Weights of a small masked image model.
Training: adamw at rate 0.001, 9800 steps.
Rows from block 3 of the encoder of a small masked image model, named by matrix and row number. Rows with one number belong to one neuron. Each number is 128 + 24 x the weight over its row's rms, rounded and kept within 0 to 255. All counts start at 0. After the name is the row's rms in percent of the matrix's.
After each neuron's rows are labels from the 100 images, of 14848, where the neuron reaches its highest value: "peak on" is the class under the peak; "top examples" is what is common among them. Only what is clearly more common there than usual is listed. The data: rendered made-up planets.
# fc1: MLP up (encoder.blocks.3.mlp.fc1.weight, 1536x384), inputs 220-274
# fc2: MLP down (encoder.blocks.3.mlp.fc2.weight, 384x1536, transposed), outputs 220-274

fc1.720 105 [146 155 148 118 128 163 156  89 131 122 137 128 156 137 113  91 137 134 118 124 126 162 178 146 146 141 142  79 178 134 113 127 119 115  92 139 167 135 123 131 117 122 139 131 149  97 135 122 128 120 100 156 135  89 132]
fc2.720 120 [111 181 118 100 150  72 112 155 101 128 120 117 161 122 149 129 146 139  96 157  82 103 129 117 118 130 119 144  83 115 106 106 135  85 141 127 119  82 110 117 148 111 148 134 138 147 144  78 170  95 141  95 133 170 133]
peak on: planet
top examples: rings; lava world

fc1.365 094 [139 142 121  74 124 123 110 132  98 131 121  67 159 133 143 123 119 129 120 144 104  98 143 151 116 130 113 101 102 102 108  91 140 137 158  93 127  91 137 126 179 133 126 141 120  83 162 109 167 129 114  95 117 161 160]
fc2.365 083 [123 124 138 118 133 152 171 124 132 148 105 115 154 106 160 114 131 128 131 138 110 133 117 172 124 108  86 124 133  89 131 119 138 143  73 119  81 197 111 102 142 124 135 142 103 150 194 135  86  78 121 154 142 128 105]
peak on: planet
top examples: glowing rim; lava world

fc1.135 121 [112 126 147 110 162 119 145 145 117 131 109 100 151  91 111 116 141 109 129 100 157 128 156 141 141 160 113 142 112 150 111 115 121 176 157 124 162  96 124 171 175 148 151 112 157  75 141 113 158 134 155 164 124 139 156]
fc2.135 143 [119 132 132 118 155  83 145 153 115 124 120 169 119 155 110 144 144 113 181 129 119 104 115  99 144 137 123 137 161 107 171 144  96 136 161 130  93 118 126 159 110 128 102 133 160  56 121  98 141 158 119 114 116 152 146]
peak on: ring
top examples: rings

fc1.276 102 [135 110 117  88 112 139 131  99 112 151 122 125 125 118 122 152 116 112 140 142  90 104 142 126 134 125  87 124 116 128 122 116 159 158  97 105 175 138 105 143 141 128 139 150 134 124 151 152 119  71 122 128 136 112 141]
fc2.276 105 [129 118 137  91  98 135 114 119 148  92 125 132 109 112 110  88 153 123  71 118 157 135 138  97  85 160 104 113 111 146 151 110 131 136 129 176 108 139 113  91  99  72 133 140 155 127 116  97 174 149 126 124 129 106 136]
peak on: planet
top examples: banded gas giant

fc1.763 115 [140 138 158 119 154 139 111 131 135 141 130  98 162 131  98 119 137 135 157 111 131 201 187 162 127 122 132 131 135 114 116  83 116 114 105 140 171  93 106 152 138 152 125 130 179  95 132 151 151 102 136 135 109 116 149]
fc2.763 124 [ 75 155 115 137  96  93 126 111 131 158 153 112 144 106 139 126 139 149 131 146  80 139  95  86 163 142  89 160  94 162 123 183 108  91 131 109  95 127 115 104 171 119 171 117  72 122 137 107 138 143 134  92 123 188 113]
peak on: ring
top examples: rings; ocean world

fc1.447 153 [ 99 155 136 158 138 130 127 100 120 150 118  98 142 124 120 127 101 175 160 112 119 159 143 172 122 134 117 145 123 163 106 108  88 129 146 137 155 146 141 138 128 128 128 148 170 103 151 139 105 118 134 120 101 111 136]
fc2.447 154 [119 125 115 135 157 111  77 182 137 165  93 116 119 108 158 100  76 114 153 131 176 126 159 127 109 119 114 172 113 129 143 112  85 102 122 169 147  79 162 144 108 156 119 128 167 121 129  91 136 134 153 138 123 100 155]
peak on: ring
top examples: rings; cratered rock

fc1.73 108 [120 121 132 101 183 145 141 166 133 138 125 131 115  88 140  97 102 117 143  87 135 126 151 167 143 122 125 155 150 115 104  78  90 132 121 143 154 110 167 167 132 135 101 102 198 110 158 112 143 139 136 143 108 104 125]
fc2.73 108 [127 128 135 152 132  96 139 117 143 100 134 158 163 195  94 178 148 136 121 111 115  99 155  85 119 130 152 104 142 108 157 143 102 124 156 121 116 130 172 147 153 101 115 122 121 136 179 125 130 110 125 126 159 122 160]
peak on: ring
top examples: rings

fc1.711 107 [108 139 132 102 129 112 154 134  99 125 122 126 144 115 115 152  83 144 107 149  74 140  81 129 131 115 106 100 108 114 130 102  76 169 182 102 139 155 158 123 122 171 142 126 141 124 150 152 147 102  94 107 121 164 115]
fc2.711 106 [145 136 111 149 102 117 119  55 157 119 122 161 106 120 136 128 129 136 134 147  87 153 103 145  86 120  94 146 127  95 130 184 127 104 119 138 130 135 169  99  58 142  61 128 136 163 137 159 144 127 149 113 119  98 115]
peak on: planet
top examples: full; banded gas giant

fc1.366 093 [142 141 127  75 130 182 130 104 140 150 100 145 138 141 147 130 104  95  87 167 159 131 186 147 108 140 119 100 103 135 128  94 124 147 115 132 148 142 134 167 130 134 124 137 172  89 137 144 132 130 100 122 107  76 107]
fc2.366 094 [126 121 118 154 138 112 125 111 125 122  83 130 112 126 133 134 118 133 144 119 122 116 106 114  97 144 183 118 161 112 104 114 137 109 121 172 146 117 118 120  92  86 123 122 120 181  90  90 129 134 133 170 181 152 152]
peak on: planet
top examples: rings; ocean world

fc1.371 106 [130 119 116 133 137 166 127 121 131 134 161 106 150 104 127 169 152 147 121 155 139 159 118 136 114 148 100 101 158  91 134 126 124 165 127 111 123 111 124 124 132 130 175 140 110 143 148 144 114 109 121 127 150 115  66]
fc2.371 113 [ 85  91 111 122 140 114  89 142 138 122 152 106 128 126 158 120 124  99  92  88  91 122 128 120 134 131 118 115 106  91 133 110 113 103 157 150 138 159 182 147 129  92 156 125 153 128 141 106 126 143 118 134 141 178 117]
peak on: planet
top examples: glowing rim

fc1.359 093 [103 134 104 124 160 167 150  89 120 111 111 125 160  76 107 134 106 133 102 141 126 135 134 136 120 118  82 142 147 118 108 103 114 147 129 119 139 151 167 114 135 160 134 116  98 132 167 131 133  80  98 112 124 147 144]
fc2.359 070 [136 175 129 156 106 118 130  78 122 135 138 195 136 109 125 123 116 126  97 130 102 135 180 122 139 140 105 138  97 123 105 156 120 109  85 151 144 131 150 123  90  89 100 121 110 125 245 159 116 147 108 110 127 134 123]
peak on: planet
top examples: rings; cloud-covered world

fc1.751 116 [148 101 141  57 173 119 162 132 139 136 151 151 148 131  69 144 117 125 122  80 150 158 139 152 161 137 104 136 116 111 123 138  95 158 124 148 127 128 142 152 131 176 121 155 145 116 150 144 136 127 129 138 133 102 120]
fc2.751 127 [129  92 123 178  91 123 139 160 123 128 129 150  97 153 106 161 151 124 180 118 149 135 155  97 129 153 135 149 161 132 154 156 101 121 142 138 116  91 140 116 118 123  71 145 101  97 115 107  89 144 139 157 131 132 124]
peak on: ring
top examples: rings

fc1.122 113 [ 95 100 100 148 111 162 210 139 112 147 122 118 159  97 160  86 129 138 118  94 117 124 157 150 136 142 121 140 106 142 104 104 133 108  79 121 152 144  94 141 153 129 147 110 149 131 145 119 108 128 122 135 128 143 103]
fc2.122 117 [112 128 108 172  86 125 109 154  92 162 109 146 174 123 122 205 115  99 176 110 109 129 163 131 146 142 163 131 119 105 119 177 129 145 163 129 115 113 121 152 124 110  92 115  83 133 172 112 158 144 119 146 156 139 137]
peak on: planet
top examples: glowing rim; polar caps